A small contrastive image-text model, trained from scratch.
Model: 64-pixel images, encoder arch convnext_v2, encoder norm layernorm, encoder patch size [4, 4], encoder widths [48, 96, 192], text encoder width 256, text encoder activation relu, text encoder moe top_k, text encoder num experts 4.
Data: trained on rendered roads seen from a driver's seat, with toy cars, trees and houses, 72500 training examples.
Rows from block 3 of the text encoder of a small contrastive image-text model, named by matrix and row number. Rows with one number within an expert belong to one neuron, the router's apart. Each number is 128 + 24 x the weight over its row's rms, rounded and kept within 0 to 255. All counts start at 0. Numbers have three digits each.
Before each expert's rows are labels from the 100 texts, of 14976, where the router gives the expert most weight on average: "tokens" is the input token at the peak. Only what is clearly more common there than usual is listed. The data: rendered roads seen from a driver's seat, with toy cars, trees and houses. In brackets: how many of the 100, against the usual share in percent.
# router: router (text_encoder.blocks.3.mlp.router.weight, 4x256, trained with AdamW), inputs 0-85
# up: expert up (text_encoder.blocks.3.mlp.up, 4x512x256), inputs 0-85
# down: expert down (text_encoder.blocks.3.mlp.down, 4x256x512, transposed), outputs 0-85

# expert 1
tokens: "truck" (63 vs 3.3); "pine" (21 vs 1.7); "barrel" (9 vs 1.7)
router.1:142097108103118158145128169106115138101137115123163112159118119118093151157109103157121083113093130106112126175154160085093078089111137110097144110145138097134142157163107164080155157083114101132107151148135147127143175155130134135143117084143132140146114120
up.4:148113169158139120093186093138113100098168123121105132149142136135166130153148157139153111133163104124130127075121123132128105097167147112104096136144107156146125144146129130144111113109169141152116161109151082110149140123135122148165115141143154124154110122
down.4:159148122112115096094076157129192129147109131155142146070129147130109139130119122119151182101132137148125148136144136159166126134101126101165096129121103156143152124133128115095071156157149147087165151126140146154115125158158120098147140130138111131145163165
up.5:110117126093138090125113100126133153147089126099126139156105123115126138142159137112132125176131105164075116140100136103139097113122152117110109111124154125090097122074136104137149106139103128127122103127119095147113118127137120135128112120116140129155145115
down.5:134127128134110105129134145100142095123151109075122092108167108130130144139122132085134088124103116104141111155194106132135152122148126091097170192117124155136137108108161125109086117144115145107141118108165121124108117108149167121109126148097085072129135134
up.6:121104149118119107115142124124118112140122161169125123089131113106162110116103138131140129101111094153126143035161140130138116103117106190185117157113089145151141124097099087137163149138142110126161136113138111099149105097133168138130121135131130158148092134
down.6:106132131130107169121085116140111118120121122134118141180117131097150114138152144133139103139103152173158138133127149159160084113123108077161178147202109111092138139151139169153116104143110141177133150148132111137160165120135116103120132143140135123136145147
up.7:185169134111090113093162120130086121161139125068122167118100091142173141096106120110128109113119101156133129109100130159124134121105117117118154129146172130131128132177146142117127113166127140157133141130122150103122128140117112139105123119165159120150118156
down.7:128142157110097128151135106116137165114119124165118115109136102152158129131146127105168182116126132110129114057153179140125095150120123114166151100139130095109132130098114167128147165159095113152125135151102132112119135108136138101123167130131105086131109099
up.8:138086165119123120155138151129134161180112158086125126110146100171104147103077153117132139143168144127091091103127106118132098113144114136132124091126149130128150090080129105118136088165095140167107121133095164114114131121137092162144131114147130106120151185
down.8:122110155156145123108121103154113158141154145068148151147107166178188131139129144106115178100133179119146117172154150138123163129152125086091174152126108104185147160089122112128159133109136133125125112133153144102119135159110126132143153138091126120147125141
up.9:046093121113111143142117107118124107132132093124173100086124128116106126093146171114128185174147144114135111137165123110150161158081128108121152137126133156097138133128106130094097123130112122106101115148111116127172142132106127145107117141133091159141124112
down.9:132146096135127093080118139096095112170118129145094096139140149136157109134092150151167117111092149123120152133150072114121098123123118106150125161140124145152135167093140143142132099130098153176138092133142130165125125163137133111166128114117095086115109157
up.10:133110150107149098118085099106150140145145134137084087148132129150103143126118131125072111152133149112108112149087120131164120112102131056142148141102134074104139108115112128129121118125115148082131096123148143125136133084128082076162064122109179146152149172
down.10:125137111129128120102108123186106153135110148082120148084054152137152151110117097140134093124115128083133134152140124156104082115122149130157122181140113131147129099114119156121145149096113119144150119110149116136162112162132191084140110148132135127115124159
up.11:097121115144140142120149144109153111143141124186100135132123127093148106120122114129128105123121152142101110085129105153105102148123134115120149145100111075115112151108121096124088152157096120143126124097094162130107121156111166137088154135134158148138091153
down.11:092130137092138140133081175140138156093151125114180122089148131160173125135141147127117129132122130143142123123152143122159119126136102126131159141114164148101085168125121142143118134142101129121102208118117121182122107117164125123128134110121100125140129119
up.12:166125132135193173152183102129120108100102096139084131114136078100116137134142098129148144146107142134158101115130112124131141121124118102119121142139149148136171147106122066128131091149135101150118129127122128108119159177162118110114105137089098162136157122
down.12:096192147112143136127159144119158100145131111139149152091134136128134086156123166134129143132147117176057146122164115111149112149131111118152156154156103105164118124127137127129177117117175080165148150150154132125128143157099123155110077155103112110142117150
up.13:118116172138145092125129108106154159138137159101135139137118185144094131133141162129115130134153130092137127064101142121175135140117115141111125142137088133143138087168142072117124078100098100114122130128128146101170137127145104117067138118111153104098148216
down.13:181135111136116094047116145092123139099127137145098127107137155163114160072138125150152138111135148173108149163145150144093116140099162150132124093142160135142166110156107152115146158157132155103156126129107174099140115123119106141165163121108141151166167130
up.14:099165176130150146128094115126128145126152121081159159069122146166132121127104173107130191116144109158147123121158105148102107133123111148199137138098116121123177155159116097099105111164148124133143092135119132117118124133102138123133135131118116101122133134
down.14:131137145126102106093136102127115140137114111127142117159175131086140129135103143073112136120151130107128151085124093119123131138117086152154114142128132146106061095144113109127128178126131119145128123101140132188124139116116159140140124126160139134145133083
up.15:067142141156090163123115103166104088150098148133169084108167137141122122075119162145150140150125130128126143155115073141150154161132143123159070112103134109092102160115136132160122088114135130135134086087132164125137139128123126120146124160154100147150153121
down.15:133139123129132140139127109121152098149131103089128096172119119120129125131114138121143136135152144163128117125199125157142140137155141109136123168101104114118144080153149109135116146158137117129157162132110134103118117099119031108108126125092154122111127148
up.16:133130119123110153142145182144108125079147112141146111084125100140145118167119118100115160131118113140136159117140153084117144105147114150145150141131141145100135149137106143158107103137095163152137124163103116094090119164143109129155117138144109110098109111
down.16:093148108154123146126111137135090129149097156149172161172120159107098113104131166136146134140085133140140146146154143124117121153128138097160126168145146117123154103115123162157158168131132076120143140130139095150160133127101171109144100119109095121157134155
up.17:122154124113148111109109101144160141128114128109102129094145106130111119106146170118078169170135134125122130137169113101163157147106164114143101128118166121113154104145117107111136125137110081131182093143144117161145113072131139136150122121155132104142170108
down.17:148121121134123074143121136109124084131118120113166147146143123154114124176082116133111171142162113155144158140123128125125142151105129182110123130125061095148077093148158116098112128118144144122115115123129144070080173159155121170133106112110131194123153129
up.18:177086121131130130117093164118064124121144128152158132129136102117111123107148125109130119154122121140148099165114161115192112151161110099148092108126163131130157108124140087144173134143120149158153114136151133130135145135144130116155126133108113152182139169
down.18:121102112091124142090141135117179152155114167109135135110155095144119169129107105129142124106106108119106110137151116119129158099112158139159148127102131099091103150131123157132115093120135148121116136040100122135134112163095197149118124108142114096089149133
up.19:101127114117119135142142107135145108157098141100128117116196124154114122077164098109141152083119127134116097134094127077114124117187135119152164102127137105123113142130151097135076155086093128121097125155161134129144105094133109153104135155101138168141072144
down.19:120113159122137127145145120165121164105145126069120106119095184178108141094145121097089167101122123084149103152116128123144119078127156139094088094152110117155138137137137141113101126139150154143121107167125107133185159139111121083143151106068148102178048133
up.20:139117126144128126119104098137188117090121184146114126088126122099147143088116099136141103128127109155124128105127124161124137135088112159176133088142119163122074125123130137147141150131147112155121112143097114156144103131113133105093144166125141161142149128
down.20:149112136157101133151150131099122157151104104094149135164103144142179155119127144122115168144150076090142153145099147119104120088133124160137106127118163137167139151124103121124109090104148129147095124124143178126097186116114139143134192146115070135134147087
up.21:109125147110083100132134072113127096131122126143127121125170117119147157111128105118176093121133082148119098151123145084120135116164115135120116103108160168119170121090127142123129141092123133133138097124055129130109103129147137114092112121124099127096109130
down.21:145081115092183105145126109116087140155134156112090161111171119135111114130139132116142121131174150124178146153148138180128154126109137121144139161121146152161097110113137123156177161113172137146134119116088065133132145140110113169154128139149132090104130149

# expert 3
tokens: "and" (70 vs 4.8); "<end>" (30 vs 5.1)
router.3:135170144147153115133134140169097116166125151157174188126100106147107118101164173149111163094101149125070156144080138129125122140166138129129176138123085121138123114154148130128122099107150117165126104144124146103119109099127137109136138146127126116079107156
up.4:102124136130084102128147090107139118152129110115144108141133086082148104127154138092096152112105114105113152132126149138180118128155160102143123120127102130134169142133098156136085127135087126140115063144123084152092158134113155134142114118111120156149101088
down.4:116102126129139155158149115128169131152148104144126159128142166166112107117166142158139128155095142065128113145112120161062105182117154157142131181133129145124091145124142147087168189150158133120139167141099125155149133112138153172127126119111164074099131116
up.5:124098102132079143178150126123118181142110162099126118134164135097127121097111100136129114142082093172125127105132108129152149113122146091141109153109148105102111189194140131124102170181112126123100145148122172077118112130153125112137123160135107119176157134
down.5:094150118096125124124133159115114114115092139151122105104145129114163136156097107091114126135096158096127136128131138192087124140092170109150119136134097158077101151100139164118105056099103112133131100123142136150134081148132135120104131148117116149121111135
up.6:085081132127100105095162087131134160154123138130139098175140151147130134138121151104143122143129128134183097102145131102091131163113134110123101135123137103091104118132138102142136117100120150161160157107127110111176112143153115131110133114117138110176105091
down.6:141130141103103086097127127120143127048124143109117098137158120103178087152137154113135100144079090156079119146121113103098128138121127157144109098128149148131110094098094158111085111110122108115084099131113075141108096108097134145142123105112092113111151097
up.7:118148119136138116099107169115138071112121115129108139127128095131116113135117131136110110115163099139111132094124122151146123113162136144149090113120111127168144123147098141128133121120159143141108125113117143103146077137097112119142145089135103109117114165
down.7:096103124114168098137170129125121098148133160143117161157174126105142090074132161129159116119173096121162125117122112141093144129089131146108139112103136109145123122116180154149123171148135140126147127125115085079110143168108086094115130144114138158123148122
up.8:111104105122106146119088145124127152146144091143115192147148157120113112133100122124170144130102114104150073120143142070144119102087135122127129148115166080092134120144150146114131137185108147137116107149107180142131132178130122132141102159108128131098109129
down.8:117120116114124137112074110115111141128129102150121149116128099137126150159113133107146123149128088180115104140141132146137114144131126134165150156138097123146142149147116130117146122144109115093138114101082157110166115095135112069154173130114105131108126136
up.9:126125133110136109158121115135104100176145144102128172135100087085143120156140115122175158118103111168146125094103136111093134150115121148116101123131195148110187139101090144136144150138094085140139142131109117142095120193081104177120147134130095114105152099
down.9:107133137134076159124136160115097176110140137153138140185134120153178138090118121123129134160145108086137108122158163142142139156135088099174118098103139140138114152159132145123130168116120128105155107137108140128096125148131096178144145113120133116115121093
up.10:097116122115155119097128138125107141143177135075127131122055103106178134140081120112157143105120124122140156136143087086136127064144139167134110094141133117138094109155141141155141090127177150125140133101180138136126159140091153163139136134136123151117129126
down.10:168138130079135140097107130080153147171113091141170180125127132133113125183119157146118165150137144157126113130114128120152103161119132151146150118149091115124134127120145109122149137144103141129134152151151093105122135079134141161145085140187123193192069173
up.11:162117147150154133109147141135159133110108117166080120133111124181128109121098134116105067161154110099100142119151094147139104098133155141083094136156080135142115090148151097143105077105140149124153135096143115180142111071144150108152132103153144091115135086
down.11:156092106141090132135120136139105108166135133130126093105132147127138112120169110119189169121134128115138141161118141122130167179130121125148126132118107136123134115085113115130138143119128128096140099162123082129119091084097100118146134114127106150143139133
up.12:128099083116153113112152147129120121137145130151095149152114144121090125136159110107173108106115116125164110148120123174107119121136147199115123139127107125113114110107141092137106088165121088152116117105095064137126103111138146154152138095091062099127136130
down.12:126125146137125119110140161155169125109089151147144084127111146100142139111117143158137144114126115116125162131135103148119199171098113120138137116119110085105131122101101133117131105156128126146091118109117112097131111100142111138167120114094107189140101114
up.13:132131106141163143098128130103141153128126118140090113113087155167117136103137118127160109136145154088115135142148100128127132122141134125140126148121100102165116095152157072108100117107134124139114151130107131159176161089165168094182088106128175130166128111
down.13:142125121095107160110128129105130106141105141134134142117150130088137089178111114118128112136133123123137109140133110140149104147096122137119118095151110124154148145099126158129172087128133088117099124096135137158113125133128119124110140116139097135110088106
up.14:125145117103167143148137091114110154123110100188135145187093117078122140135133111120131083139126107137140127170122161138162120117120135097114150170117099156129156126114172102135107133122113126106125132118160132183099216161116130126135144111123079151109139128
down.14:140127106098133074088139106103127150118124132128165142131155169184150133101121145106113132087129125123158134141152136162132146126120127124154151121090107109050080141163160128146103157148105110129132149159086135110126131161142152146155117130123117162157156158
up.15:143100133148148133118115133144141105163125177105121132131124156149117150118163153137149157075126122164184151065128149050083130141138121124140103139096143131102152140173137133126110101123134135117125139120135157130104083128133111154128145119137111107138170126
down.15:122140112121170172119102178117129127126152121099114126129140140114129106153176132123172113126086155153100120089132123151162150124135132149077100115164147158138149113114108177141188164120140111121144133143112170153132146110150187123129139163130105127136134157
up.16:160157118094124088154126140126169115160155124117137196108112088115169138124158129145132166104094155134127146129096160155120144128135141122125164107121093153162195175085115142127143157147108134124127089117115111128086126158099154166097114088133101109100118114
down.16:116086148142157158116101147119085144140123121091072159129159107103143141115103129149146126157164141089095128126153085133100133103111161118141105132097105119135127103113122122120121093130144112143135135115140160153134148096113130123121120144148126111197172158
up.17:121123084109117147169108122114073140114102150141131115129114146155157128086165118127137113157151144169121136131141099134143145149137129072123133159153151103101112143164166096118107161143156138105075152117124120117133152170153114134160124135128161073182140166
down.17:146091073120110103109120119102130137089111133142085104097128128128127144139121146107105142137149087134117182132149145135139153139115158106090091054140129135119111099115157163112073137107123154148104084118138135133125116127093120115122095166140165176103101144
up.18:148153125168096105136132122130158140134136106135099115132123085114155111133123104126133128160115157127147118171115117123116072124135133132122111149151113157120119071118126133146106157167135114118127123110160084174090159138143128097151157146157139089136161098
down.18:133092127142132156092109118135133158127113174148087061083111153122162123114126126088125116132139157087144128159145125075104150116116152128139101131117178103102122111125094098094135083165120124143128109100103171128143134095116138099177133166144185110106107108
up.19:130123130152129170106109159145108168140149158153117125109109123089139116181149139124098161127130116131131115138121094118121121158107105121134108174149129099123156141142145117137099144145146098145123117127133117158146105090122117150133113140147123101105131128
down.19:104126163173130111117161132121165175152118135087092104174144140112114139132098140133109158137167164118137143108130140162179107145143180140078139099118144172102114092093161107092113113138162132123104117130115090128123075125141120113134082130124147059114160141
up.20:105107162183146126137114143147078154151134150122106119148110144144150152113116117124127133135135126147135095122134138123168112093081122136122178144130158119113176100096130126136143100158059182156192144148131143101154152126110135155114119127116164127132119150
down.20:114082100147166109139125135174131139129115141104118094127120112154141149092127156128108105116167135149115110132138126082154142120120120139122116162135095149111124159149120094165137128117129120143122151129133130114133123125085128168135106115118142169128137121
up.21:117138145133153093130112117103165133103141122161096117155081091137126122146120105105136095136161175136139146129121128126137114077176133116112107170085086126133149120098117107133111115094130135132135145119102099172123159088141124124143129117118123150123124167
down.21:160127132100163085124107107124123100119104145100105139177184112161092087170102127096096122114094123137122057107117109133163146107115094098128106128144157121124119140136138139158113082142168133134121105128201141096154145132073103161093100120118114142098139119

# expert 0
tokens: "car" (81 vs 3.3)
router.0:158096131173162099148089140143155106139132139146061136117162117097122102139142127150122144173169117111141158131114107175129142129108130105122092127180141110136107094088119073195125102156132120133137093138172123121081141114156127123110114133139149120127116086
up.4:129119135124151123155152149164127129152131129129148113153088106137132161146122121160112065088145093124167150122098142106111125131140129104116101090130111155116100195165113123127137188115113126132125148124116165127102137151143159140136151114160128154200096089
down.4:083109105143144103172198127128110112123099094119125123155090121113107079131109136152134118141205111133135132104118094148127109109111164117097125153081171118146119126091167152137150158157192110159160117148073124105122116123118104134107103135116118081132118169
up.5:139106126166157129129140140126105123095091138143126097122059097156123109127139127147106132151145140123139107120117147125106095145110150131121130137120073138155132094104107120133074134115149174120155147146108106125129075135114128114135135179101117082151150135
down.5:135110149149097117089153144137168134138137163140159120110155152145106140134146146101093135106173128147133094187090071103163157121107136167132131125100134118148157168156128157108107124159130143117129140138156107183087138128115129120143108108134162121127126114
up.6:170146118127135161130141093134172115107127129141147138118076126126127158096143114139076054145101118196098098130080144115160121131119107115164091138184136166107094146133155123096127139170140112116151155111104096142120151165145140162134125093140128162104106100
down.6:130098170091146116082102140154111139110151136115099117142127168146099123095085102139122150147102176077111137116158122104125097106106108131119151140140122141103111088123108139102137122120090125092109102125159123100104125107171107149151116112139097117130132182
up.7:113122101114112157168155133126158106107135136130139109141119151149153157167140165138126122126115121105101082131104163096124134129163135117122163131122101125102131118140156168132125095117121148123093158150123087182160125150110106127143137178095167178135157098
down.7:123113139148131117120141187128173123111135113118124125160102126170128112132133104138118155128130120093124139095149138149115098128126126144135165134133147148143168146113115112135150110095155138105086112119119070136090103148123123159150140073160111116145109109
up.8:081111153100082132137112099108133122106167107135165159091182150146178169121172122118116107139095126053099129082135176141154118147143122118136127137156135143109103129148140158173138131141125125140161110159090131166154161118110106130137106095154130149102137116
down.8:136139090120152142154107133122105116100141143084133114166124102163086143153166193140129130113108141183078164123116172133167131117142108157105120109170157141095147138078135117148135138087078104164118126126137112138169124160148128098154141126114148124140060142
up.9:175116122114105108120125128135106147173133111105129140108154127127135128117108155114159107140112122150183142097177101124154138150161119122123124099120141169131116107139092121132138165120140121146101124122097172101132156092144174130120149141166104160144137105
down.9:142189143152193144155140104133160154101072139099136105098105132133117123146107123161139136162108092142101161152095141146143121158160127118061111107119114129140141127115120156120131141092161138114149144097135172127116176157113183143145118120105134144131141108
up.10:141146136087145089102113111108142110083120145142095093094110179153128131142151128105097108153114113117115086116121137103139133137137127138121142189168152113099135123127116166093118113117123136133141104126099093140140137118156110129123108109185178151113104107
down.10:135121129132125140141128121138125100168113123127156133145166109165158127123127080099118138121152172095107146128103137125135150142151073104114119150183124135096151110117134115130151081151126160141126147132157139114128115117135100148145162105144143133156080129
up.11:105127112115118104124127138102141120162097122149116148144094157101166137110166176111091138146114122180145132160137161117113105126146108128105098150119151149087117100112101093162130139094161149122138124136136139172105121140134131177107105176134106128124172167
down.11:100088144148121162135095125095143132154140102140089129128116087152167138143121129156087103139091121135128092091115147130120171137148103175155106119132111121135147115126144114119115127124095157100142124139105136143139083144076115083132163148101105175154137080
up.12:124090099120121087123151124097132093134088137153166155180071123096138135125154148107107146122073103160145119143103128162134148132149118156132142106090156180090108105117100103094151107117134158146115121115145107178093115149099157123123127158121102176126161116
down.12:136093138113147108118140101128141120124154078131072117134108131116142149165157121126090123141097113152101130114121129170135120132151106139158100081114154094127152105148139114088131148097122129092142124121101107144102098154099121145127148101134096182110116097
up.13:116104105129103133085127120103087070090126142125137131114152119113130151127153105127147164141123104117161159091094134106125115143116149118164111095103147149121134094124117081112149149113149107136108139125157169144096139151133101121153137139127141161107066130
down.13:092119134125151118103118100125139138141125120094119104171128157118104146098135106130085101140153132135111096058103081165133142103143136077078168156123170105147134094152163117155122101131152144157094158126111155152118109091112156182118165107120102148143149103
up.14:118144130126151139147160130085158131134137130130163165116101126148158136154102174104103156106158136105146127100094131104110118137114120131111123111124093155132101129127132144143108101100092130107133091180146103115190126107102143091121128139150106153124089117
down.14:131158141134142160132130096116155157172182096146120143132115140130122107116136162137156132140118095165119140134128140069114127139132078138153109156166147140161122139103109103191103118103125159110112148160112134158191121091127142157109128185138124118105129145
up.15:088138119118131086125115153137157145120107140144110094099114177128127157179113125116116105141105119145152135082147145156101118149134119141131107125131126147128112185085139126144154126157129118123084131137099109115108150127096067139078128124133148159142149119
down.15:103110131099149168137059118135115133139140085127134116172142118149149137107102107133110118115140159078128147147120148136148116135155117101094147170121126132081131095116139122115132113103075155115100089119155132131138098112166115155106122132095148123151150132
up.16:158139130142112159144127133136121116164114120140120122113164079141156140132158144091091153155103140119082174125150129163169153111121136155157142139142071167132129134125146108144120138108097138119120182141150112123126091115118148111099120163119122149115155116
down.16:134118131145168144147118116134119137109132109108098201110077125135124117113107113144135144095112106149124144121141117146099184154123120121164110143146108125138137133132126112160151132136167149093144146147148096114152077106063175081115097173162092145139145127
up.17:118145139108141113182122115143089122127125130143117112090104131158160129104116133101098118130124101118133125095167127144157162131126111131099095161153139180138159096107116114124140099123098155126146108157170131119087116110147117110118108121147141125141129082
down.17:113150077144092122122139117137182118106092102120094133173133134088129117158135110142132128137151116100142142127115148142102089103156157092094172115103065122142101107139169151123107176140126140136086112111102139155133138138086172161128147121112128092142135140
up.18:131155147118114173126053139109074135158116108155139145121160130166148134164125180113104138103108129148089124153147119125089142154109156141103106144104107122099141143156135133161124118094128132115133139154133128156149113142133142129086113130159138152161166176
down.18:157128176111138131162112123113117168095118127158155153141080142102163125114118151139116115131116095109153141124112159155148091138147079128107129121169128118178139145137149118152109140089119142116140101142151148144132115110153100087112103185146106135078106137
up.19:143116125150102122166131131134120154097144112136100118139176171143127132159077106118125157130138149085164109128076162107085144094108158102112052133122144134144114157131113152177116138109161141105144100126143135123113158142152147128140121141104158108144102144
down.19:106125131139137159125093153164124139127102125141143102132131145064139132117118128131140125127136118115080163123131115116148144132123115073134115144117125120142165117150145115118190127170100123136165117140138145107124113119134117118140128124085121089181105147
up.20:124123123116141098122110097126131168161127114135116121137141176121116117097100116095089122124075097147124105141149117135146150140151119168096111158124126167068107138138098135147108125089099145104110124144120112187108161126132126113104097100126107091148173102
down.20:181157161152143063173164124105105163136127106133159126128129117128166121139098149155144164133131160163155158125111153132174128126104130143125148110168125144138114137138142101136112168099132154134182138135120150174155139167154118148160170147152131110131165181
up.21:140112145112134124100168128160172134142090166124136143157100139109151134133158129134165076126120111145101125125167127098159106152138163132067116125106112116135142147098106088128138122138160123154119152133142119120087097113136095148123142130125137115128151162
down.21:140133138142150114131124118110122134185171112125166131146161119145118132141153156130140118133186129132171090174157144169120159104107157111148138191135143128136136164145111113151158166184154142184139159108135154103118130125110147155150146096105151136112103134

# expert 2
tokens: "straight" (53 vs 1.7); "brown" (46 vs 1.2)
router.2:128132149084119108109145095073123139130106142082137128167118082112145123123094132144117107138101124139104111077138137142135144138151124148107111136100154117073125144116121119116107168153089116075103167112103167175140129131140105141129130133108119142144110147
up.4:086177117146101153136152145104117153115129192137154112120136149126109140085162122111162154136111163102133088152139151082135107135096162150149163150089127139130091090150121148147152121073104174099115121117138146134121135147131137135150130137081140142147179080
down.4:101111117125104147147134122104108147120133156116147151140130142102127137140108114147120106109120124171149124049117138172152158140113176145142118090090139148127086125128142183128114140152090108129156110105099114177131139132143132088107125166150146153177155117
up.5:142130107147079115128093116152126119140100103107153133055103126102130151125119147134119134117147142137160166125137126101075128105127112097082126153102138147136109099123096134128093117129084160155129109146093134092134097114102117088140160138101125099078118172
down.5:146102101116109157119113089130112085100119130117127129112149104129103120066127135123119145137137147123120121107141161098108147126148132112143091145098138141116113096098137100135094129133088121128121072146141157116129131071121124139126116116089122085122160140
up.6:141118156094118125133141134144071167138145142102165115043128127136155098107117119114128135156108136093146098133172151086121112116156128131151133171151102145123154083106136166115115145101130130111139124145116099138153127118151137118121143120122129126152156135
down.6:153138126156085153144143136157134135135141106103138126115132137135134136096164133093124136163164140099175155170150125083123144115141132123125086149133157141108134114105163135116107161147109131129137111144122168102152169075155077137149125129120120136132120144
up.7:131124131158106135125148139152120145114110123133133123100145136147141085117127156070112160153146113113121138121109100085128123133161120159183128128157077135127106098116108147144118139157131110162127140118145090139134114094137169109137147132154148099123124099
down.7:139097107136101147105153159132151166112143174127134124168128193170139155072173117116125147111131086134114122156080149106131099131124123093136108139120162122156145136112143168105128127124134111134110112181134160122141129134088120100083084142132129121175105115
up.8:106103106100110081143145109110157113122073105118148154106127157102130116143114106118164125124127139138093132137115127136126110110083114144149096094149106139167096188074142120108153099154157170124113123096074128187083098132149117098159165119086096155149123119
down.8:116114134078110114144145118123148106142154156182121160147150131168127122126168130128122117115152129106127133143102132103147117064121136154075096135135116156152177129138156111110132147084140121093125091124118118139116105135125110131137116120160107142148119102
up.9:199086126163131109145121110081093123080141161113105115137152126123101136132139125098112137133144149094102176095117133126102127112068136146138069093119097130121068108129112114125190125145144083112174105138169133137183124133108154097121123121126108105120141117
down.9:122155105110134171134082126160085102123078146141123125148108098130148132100164118130113153116110097173148125136102137143160164160130104133109100138131150112142146155132120165153136135143130100146079148120142143090144132119098106175168156125126138152126141128
up.10:129162119138146093123131154150134121164131173146139111180146137155111132141135116126155110106136086116154133134098145080165110118142120165122108136164154140101141059163104135133112117098115074090110124132132151160135123118145151157132110134151147100119136146
down.10:118102122138127153137108121142152135160109134128181120121128118121148158093129122100163112165125128091120124148121149116101123116147110084123131146126122095153115141144152138124148082101106131097184134169128126157155138113154190106118119122114115132110099167
up.11:158153132130107096091162155149134158126101107120084121124096134150140101141154095117162123114146136099178134130155131067106121097157147121138096135137092123090128114156129167094132136131092135131142156157136178112120161106115159129135099140122120112118135130
down.11:142130099146103094158133112145124117143128100097109114141106130113110159074108119130065127120185128124146151160133147105102136147073132153123092096115151145091115113134132137120131132178115137130132118153120166114123158086133088099156138137112124081146119121
up.12:134138134131157108118118113142144124152094111165147123131111131143144100094179111124131112148146136108115113091155153123122094126110098171146094155146098126110131121160145099152120106114134162124109124113116141120132093116150125116134135107137138163129122122
down.12:102121133155124078122106107098115148167151153131109124088118138112132132137134112089125101127140090120168121088145121125101168075109128154150142102111151095109143131125165142144106096130135088126141090106098152161137109168128116102085094128180123095101152158
up.13:120129118140121153122114125123148155147145140113126131106114060109126159108141175120153092089151125141098125132102153083146090144113128128147120153122170133169126138144138146153098178131143122166140114123148132093153099090127127075115135128147107104095134130
down.13:151104113127164113100137133127087101131134107098103154156155096104133130144118136128133144110130101132158129067125103114153111108146131116091133107166113163144106190126116139136143105160119104083116107098129105106102126112158152186090130157142137092175150180
up.14:143135149126112166135118121119157136117102087139126102104100091089134153113151114154114137103115088108110138125134136143093122142147118092106129141137119094140132175134169138081115105113111110154156139155159163144128129106128170080148102108077071146091097135
down.14:111074119111090102128119152114125127138118158098139109132146103105126118114118125127153142134097082125138118130175163115123158135123102151175099132148137126113158154146133170127088124193068133096106116125099145144105146155109081119145158126171108125140129124
up.15:171102129138158123094112103111152106138148156116127161083114098140113131127137121139147097138120149120120171122145124204059135149128084134128131150098106134153144150123131079092111130140142134130155119118137103114068139125136070149136123155133130123075118115
down.15:093114098128110206129116115096102158107159168119122119105116152126149112090139156159139143190108146129124101130155108091187126168107097087158158134148110142112120124128155121137082123118142128153084144139136075145130105144109144094106112112111219115159115165
up.16:114142092119142100143125137134158118160127108144110127131056126148074112131109107140152141126139165112140140140113130150154173115104156086158155121106179149146095172114145130142178116128106144128135163130092086058117116124167129134134137098129136086075141122
down.16:104116129096124159161128113111112166096121156143134142153154124121111083122150161125164150191119129090125145115144115108149118144113136109153102117098108137101156128132157122092079129121111164127081132124149105133118159122150173138125114100133127150158100158
up.17:123134147166098128079129162133139140121122106169114146135147118074093129154165150121116150103102162091084172169152136150115146114101085099063151127102100104140159131147123134092138152124092133167129138148147128096192144097129084166166100115112087144128144167
down.17:095134157120163135124111125126133101112123129158117126170086117128165135128137119120136138118127138138106108142111163121117088131185108116120136135127141111109120131106134151119128157092117159162159147157099169130093085146102162149107119119141154111157124094
up.18:139141161111156126133083120105180122175110090106162161111108112099111136159123117108135115124143103145135115146122143102121091145148080076095094165160121126142125146157113151116100097134123122138120132158135144132156165110110116093161070135143116084097122152
down.18:116100111117167124112121119113098104199073121131143150124082118096153150101139105111119106151128116116119115102111169127145099107157136120139151146128100134112096144168138129125136117093149100137175134123142140134146165143098160080091147140128126113124150143
up.19:150130137170192113133124112106138131154133081117177115133139124158116100127146127132124131081119122131144128131093125101155131105124108091136157082137153154127120145136147146139150114093137143143161143139146096104121168162177177146129098119084162132091073138
down.19:118169105127082074129142145139107116138130111207142138127110146140104126107128131109110136146132144116114149133153149129143155121177144135147112130128136091100123093157139147119123169128129116157157174128101143105167102108130146131136131119147120180151108181
up.20:168099114132083125150135157106115142102114093145145118084114133138129108117110138167116146140148155102090152118169146164087104122118115144138118134122093075159164146084144101126115143086129135126139117138173160113099153116125164113093139128072099112186155110
down.20:155143109146090106134147120120116131130150116141141123125072141125099142077149144113124127124148127106129138112121139115118164130124118110121117096140135115112083076127149156120102120142113122125156082162115177158094145135126158099136156132103133112088111120
up.21:150132138138167101141122117113103154112128158146144146140151116169159106155170107139138143194105131126130106113157133125140101128111138119132139114108117154114180120125119093128150114099139131106075103119143164123142126130135114135135152124137141144188101096
down.21:121142123144122123117108153115163133165115117142165155135119118138123120148139126109138106127102095121131137121092123155090120142140144095120142096137101118156145120107147140102150137145125132100121120108142167111125118138154144148095126147129048125140137170